Weights of a small masked spectrogram model: adamw at rate 0.00075, trained on chords played on synthesised instruments.
Rows from block 8 of the encoder of a small masked spectrogram model, named by matrix and row number. Rows with one number belong to one neuron. Each number is 50 + 15 x the weight over its row's rms, rounded and kept within 0 to 99. All counts start at 0.
After each neuron's rows are labels from the 100 clips, of 14976, where the neuron reaches its highest value: "responds to" is what is common among them. Only what is clearly more common there than usual is listed. The data: chords played on synthesised instruments. In brackets: how many of the 100, against the usual share in percent.
# fc1: MLP up (encoder.blocks.8.mlp.fc1.weight, 1280x320), inputs 240-319
# fc2: MLP down (encoder.blocks.8.mlp.fc2.weight, 320x1280, transposed), outputs 240-319

fc1.376:54 55 49 48 44 45 35 47 23 73 39 43 64 53 10 59 24 75 23 58 52 23 47 66 76 26 40 54 69 36 28 35 22 63 55 34 51 49 67 74 45 55 61 35 58 39 66 54 18 61 48 36 56 71 50 29 54 72 53 45 75 53 40 42 50 61 54 50 56 25 40 44 48 46 26 48 85 55 59 41
fc2.376:44 47 78 41 53 58 82 76 65 65 70 63 55 58 53 43 63 60 39 42 44 86 24 40 37 36 72 32 28 59 50 71 49 67 30 42 40 83 78 34 67 45 73 50 14 46 35 57 63 39 49 56 74 59 69 34 68 26 29 45 37 65 39 62 82 50 41 63 44 52 40 88 34 55 73 71 52 51 45 53
responds to: playing: arpeggio up (92 vs 25); square lead (40 vs 8.2)

fc1.653:43 59 60 37 51 46 56 53 54 41 41 61 40 81 48 44 50 62 35 28 61 79 66 62 26 55 84 45 54 52 08 73 43 64 46 44 62 27 45 57 77 62 52 28 28 29 59 51 42 46 27 59 59 24 45 56 49 55 25 39 54 74 33 64 81 60 53 53 29 22 56 62 50 47 60 54 73 54 52 31
fc2.653:84 58 43 54 26 65 52 41 25 47 60 43 23 34 73 46 19 33 40 50 49 61 48 56 64 28 43 19 70 49 62 62 22 44 61 51 56 70 44 44 55 71 55 72 65 37 64 63 67 31 50 58 46 25 54 44 34 48 68 53 55 28 96 65 22 62 57 39 78 29 55 42 48 36 44 46 51 66 50 57
responds to: mains hum (70 vs 7.7); saw pad (45 vs 8.5)

fc1.44:27 50 56 58 43 39 51 44 35 37 48 21 32 80 38 40 49 75 42 65 46 40 57 61 67 63 41 55 30 28 55 33 49 51 39 56 29 70 71 52 21 61 47 74 48 26 57 70 20 24 39 28 52 56 46 40 46 53 50 43 71 60 35 53 46 49 36 39 54 35 44 57 43 65 47 04 72 50 60 44
fc2.44:51 34 71 65 40 50 46 66 45 49 37 60 33 59 61 26 54 54 62 67 38 61 23 48 47 31 37 33 28 31 47 54 53 52 35 55 67 25 18 64 71 72 60 21 37 48 55 27 57 37 28 52 46 88 29 51 70 63 50 76 40 45 80 65 47 56 60 36 49 31 60 61 54 50 67 55 33 17 41 39
responds to: playing: arpeggio up (51 vs 25)

fc1.152:44 41 73 40 60 56 59 26 46 56 51 51 61 50 44 19 35 49 61 35 19 47 52 55 16 63 27 66 44 44 27 54 49 66 42 24 38 82 50 35 54 72 47 38 40 35 51 66 29 52 49 56 45 29 52 51 42 45 23 43 66 56 50 45 69 48 56 36 29 57 66 34 49 20 22 66 49 39 39 66
fc2.152:56 60 44 55 74 33 50 48 59 50 71 70 37 52 68 84 37 45 63 54 70 61 48 57 65 47 48 41 29 26 68 68 41 57 65 54 48 72 56 37 66 50 80 85 57 60 65 65 66 23 81 55 42 30 38 56 78 35 53 64 31 55 95 39 48 48 78 23 53 46 53 58 52 34 71 46 24 58 42 63
responds to: square lead (44 vs 8.2); organ-like (44 vs 8.3)

fc1.228:49 55 32 50 37 64 23 33 58 48 48 62 64 17 30 35 58 55 58 56 24 63 56 52 39 37 65 53 80 84 43 55 59 61 53 41 50 34 76 44 53 59 42 38 20 67 47 33 50 35 43 65 49 38 55 59 50 74 43 20 71 55 40 44 37 57 49 47 49 26 53 34 39 51 42 44 67 23 60 61
fc2.228:64 77 67 60 32 49 27 51 37 43 37 22 53 49 52 51 40 60 75 46 43 53 51 38 57 59 60 42 56 31 55 22 43 57 24 51 45 44 59 60 45 82 40 31 53 86 34 43 56 65 59 24 22 35 54 43 30 42 38 34 14 52 83 97 45 46 93 63 53 40 47 42 43 31 83 56 43 46 48 62
responds to: playing: arpeggio up (67 vs 25); the note F (63 vs 29.7); organ-like (31 vs 8.3)

fc1.416:71 68 54 66 70 40 30 50 62 59 32 21 70 51 83 47 63 42 36 70 55 32 40 27 36 47 48 62 62 41 57 39 70 40 31 60 16 61 54 41 37 18 24 60 30 44 48 52 57 43 47 46 36 55 51 46 49 37 55 45 42 67 39 66 64 45 60 47 63 47 65 61 54 48 71 55 55 49 07 57
fc2.416:58 52 72 28 40 78 73 44 45 45 58 57 27 52 38 44 29 49 66 24 56 57 73 61 47 62 47 23 48 54 45 70 20 57 66 30 47 30 61 59 66 61 83 39 62 58 34 32 58 49 85 50 63 00 31 44 30 79 40 53 62 56 66 29 29 54 29 57 26 64 41 46 53 46 47 57 56 35 62 41
responds to: playing: arpeggio up (58 vs 25); saw pad (27 vs 8.5)

fc1.185:44 81 55 52 71 41 51 67 42 42 45 68 52 65 49 61 67 31 63 84 58 54 57 45 26 34 40 53 59 53 60 31 52 42 38 36 34 67 50 32 27 43 48 51 35 47 66 33 49 36 37 55 55 49 44 28 37 62 59 36 29 55 68 34 60 62 22 64 65 57 43 36 59 59 31 59 64 38 65 70
fc2.185:67 40 46 49 48 48 65 40 61 68 60 16 59 31 37 39 28 63 50 49 31 61 24 57 61 70 68 48 45 30 40 44 70 61 48 32 53 29 45 86 68 64 76 73 41 31 45 74 56 48 36 08 61 60 50 55 54 28 41 32 83 46 50 64 62 65 77 51 44 52 76 58 44 33 61 57 46 49 33 63
responds to: electric piano-like (64 vs 8.2); playing: arpeggio up (56 vs 25)

fc1.516:41 55 44 27 51 38 51 80 40 51 44 48 26 58 30 52 69 50 31 37 37 29 57 61 43 60 50 48 66 76 47 28 51 38 83 48 36 65 62 44 56 34 36 36 71 69 45 50 37 56 43 54 63 64 32 55 46 70 24 65 59 56 30 55 50 64 20 70 35 68 18 67 70 64 53 49 57 35 47 40
fc2.516:49 52 40 65 52 38 47 41 34 53 23 58 32 53 44 80 79 54 56 67 47 52 78 56 11 63 36 25 76 20 71 60 67 65 70 46 63 46 61 48 46 26 45 42 24 51 44 37 58 53 68 32 57 61 29 53 56 73 67 49 47 43 56 41 57 31 59 76 31 36 40 61 44 42 41 34 49 29 54 42
responds to: arpeggio (82 vs 49.7); horn-like (35 vs 8.7)

fc1.738:68 54 43 64 68 65 58 48 38 41 16 84 61 72 51 49 48 59 39 23 62 57 86 55 49 36 25 57 36 67 36 51 31 54 43 22 57 65 55 49 59 51 20 57 52 48 57 52 53 63 49 28 55 45 25 61 46 52 49 38 32 30 50 42 74 40 42 41 45 56 53 30 53 64 36 49 51 61 43 38
fc2.738:32 37 78 47 57 43 46 67 66 38 41 36 53 53 76 41 45 51 61 58 35 41 45 11 41 34 31 51 61 53 79 79 54 32 37 55 16 40 62 49 57 53 59 47 46 48 74 45 54 90 65 66 50 75 84 58 24 45 37 60 45 46 32 73 51 61 57 48 68 77 46 44 51 56 56 52 54 63 42 77
responds to: electric piano-like (25 vs 8.2)

fc1.449:53 49 56 37 50 48 76 41 64 62 65 20 57 59 29 63 43 62 47 58 28 56 23 64 58 65 82 52 43 26 62 27 99 59 78 51 44 67 23 37 67 56 43 67 59 37 40 58 27 37 43 20 53 27 06 35 46 75 44 43 67 52 32 53 89 49 55 44 51 55 51 30 33 47 62 53 43 67 35 43
fc2.449:48 27 28 53 52 56 50 38 28 78 64 33 45 54 63 56 37 40 68 68 53 59 30 47 76 57 28 56 63 50 29 29 40 50 99 50 58 36 65 49 50 49 70 47 59 60 57 22 53 33 55 69 36 38 36 73 28 43 48 68 45 74 32 80 35 59 56 32 75 53 62 42 64 61 43 18 45 60 47 53
responds to: arpeggio (77 vs 49.7); saw pad (28 vs 8.5); instrument: string section-like (26 vs 8.1)

fc1.113:45 54 33 64 43 38 42 36 59 24 27 45 43 42 44 65 36 28 60 33 62 11 61 77 50 60 37 64 35 41 48 63 72 48 44 52 58 50 40 46 52 38 30 69 50 50 71 39 48 25 41 60 32 55 69 59 31 49 49 15 77 25 49 45 36 64 57 15 56 35 51 52 45 48 12 39 59 40 51 50
fc2.113:67 56 45 43 47 51 61 36 48 49 53 61 35 75 47 53 64 73 52 41 36 62 50 44 54 45 68 99 77 41 23 23 39 55 35 52 55 36 72 48 59 62 61 26 71 49 19 54 26 39 48 46 53 46 39 54 41 41 48 50 46 54 45 51 51 42 40 51 45 72 49 51 50 51 56 51 33 62 71 36
responds to: mains hum (59 vs 7.7)

fc1.282:54 35 43 56 58 29 31 50 50 29 61 40 35 46 42 58 70 56 70 63 41 63 70 66 52 29 56 66 36 61 18 59 59 76 21 45 45 56 55 51 16 47 64 53 54 41 54 46 67 38 26 34 54 53 57 53 47 28 51 27 25 68 48 49 36 37 41 56 59 25 47 57 43 55 61 31 78 17 58 48
fc2.282:51 50 66 68 57 39 44 45 42 29 53 31 54 46 31 62 51 52 46 45 37 45 57 52 39 44 50 29 38 63 33 61 59 46 48 33 78 53 51 40 48 53 96 32 69 66 80 48 38 49 54 19 37 71 89 45 40 35 42 27 59 65 42 52 30 34 81 55 57 43 65 80 42 56 34 53 44 07 43 45
responds to: mains hum (99 vs 7.7); thin (high-pass) (36 vs 12.3)

fc1.601:62 58 66 32 38 71 54 43 61 30 43 62 26 44 57 59 54 21 39 51 68 49 38 51 86 42 49 53 29 53 27 55 46 46 43 67 75 36 48 74 50 59 65 49 39 42 42 26 63 44 40 39 33 67 45 24 40 60 67 59 37 48 67 64 48 77 39 10 24 42 44 40 67 67 83 60 56 53 36 66
fc2.601:63 38 41 70 51 25 47 31 45 48 59 66 31 31 47 39 45 51 47 47 48 73 55 47 52 51 42 37 32 45 53 79 37 44 27 56 60 35 50 61 62 69 27 30 42 61 58 25 50 59 49 99 49 62 43 28 39 80 50 72 76 53 54 55 34 65 42 46 36 43 30 25 56 54 50 63 79 27 43 50
responds to: playing: arpeggio up (71 vs 25); square lead (45 vs 8.2)

fc1.682:19 32 35 44 58 45 47 61 59 49 61 63 19 34 59 72 43 26 39 61 73 70 49 33 46 34 41 67 75 82 57 57 38 64 72 53 28 31 68 46 59 55 63 45 29 65 38 32 38 60 47 41 35 49 50 68 37 58 55 54 35 72 32 47 78 39 42 55 60 28 50 51 56 66 59 28 72 29 65 50
fc2.682:13 66 52 53 53 53 67 55 50 30 51 43 33 43 49 52 57 38 46 40 19 49 49 54 32 62 38 56 44 38 58 36 55 54 64 53 47 59 75 40 61 48 70 67 38 66 36 34 29 36 77 30 37 52 56 32 40 60 56 45 55 78 48 52 47 47 25 94 47 65 60 53 42 27 55 58 71 66 50 29
responds to: playing: arpeggio up (73 vs 25); vibraphone-like (47 vs 8.2); instrument: marimba-like (42 vs 8.4)

fc1.554:41 75 58 74 48 67 57 69 65 52 26 41 79 49 66 46 52 63 56 39 83 43 56 67 47 60 67 67 50 56 38 61 56 56 38 38 55 16 53 60 52 46 63 72 48 31 44 36 62 67 32 27 73 24 45 25 57 29 33 28 49 41 41 45 49 51 62 43 42 55 39 71 56 64 75 24 52 10 45 59
fc2.554:47 32 56 64 39 30 56 57 49 21 68 67 58 67 46 41 51 36 72 45 36 68 54 68 55 68 61 56 25 33 55 55 78 58 72 36 56 56 42 54 89 60 52 55 51 81 47 24 41 42 60 38 66 26 49 37 44 33 40 59 49 56 50 29 29 62 80 47 48 61 42 67 51 60 55 38 70 38 37 59
responds to: mains hum (90 vs 7.7); thin (high-pass) (40 vs 12.3)

fc1.3:55 44 44 65 90 32 47 59 57 41 46 78 48 79 80 50 56 34 31 73 58 53 54 56 49 43 15 60 51 35 80 38 65 61 49 61 38 44 40 45 55 78 35 59 37 39 42 30 45 63 45 38 37 55 46 43 40 67 53 36 60 33 64 49 51 39 63 56 69 74 37 22 55 77 15 56 45 55 53 53
fc2.3:42 84 50 40 38 56 36 43 90 58 38 35 55 46 38 43 60 38 53 34 61 60 65 60 46 46 87 47 53 70 21 76 34 47 47 34 42 38 61 46 58 33 57 16 38 55 43 58 71 53 46 70 58 18 62 58 41 54 39 68 52 54 35 49 65 41 35 50 65 38 72 73 42 29 72 49 44 31 36 52
responds to: electric piano-like (54 vs 8.2); white noise (48 vs 7.7)

fc1.131:52 50 85 46 74 46 62 71 36 63 11 60 51 42 62 25 66 57 55 56 52 48 43 34 31 44 82 56 44 60 30 59 41 53 67 53 53 33 57 60 44 59 26 70 33 22 68 56 39 61 22 52 63 57 38 56 58 30 42 43 15 66 14 42 83 30 40 56 43 38 56 42 52 60 47 59 62 46 61 52
fc2.131:71 85 56 41 36 37 59 46 24 70 32 58 49 45 76 22 33 57 16 60 45 41 50 48 39 70 80 08 74 30 52 67 49 30 51 72 44 40 55 74 39 47 42 48 38 42 70 44 73 62 36 78 55 55 50 54 56 41 66 59 47 45 72 34 56 60 35 48 59 66 34 52 47 31 78 49 55 36 47 50
responds to: mains hum (42 vs 7.7); marimba-like (31 vs 8.4)

fc1.371:64 57 69 53 73 68 26 71 61 71 41 41 40 47 38 41 49 32 37 51 45 40 64 31 64 44 49 54 62 45 49 04 57 43 86 65 45 52 51 48 44 16 35 47 27 38 67 39 71 52 21 49 35 49 60 24 47 50 28 67 57 56 46 41 60 70 58 33 55 14 48 24 67 47 36 51 49 51 45 59
fc2.371:51 58 73 31 56 52 53 42 36 74 25 58 40 66 29 52 50 58 49 74 55 28 68 19 91 79 62 50 65 34 74 35 36 59 43 39 46 36 62 63 08 38 37 54 45 42 50 54 63 60 40 23 38 56 45 62 71 40 67 73 66 67 68 31 48 34 56 39 62 55 56 26 44 51 45 59 42 68 45 48
responds to: playing: arpeggio up (50 vs 25); thin (high-pass) (43 vs 12.3)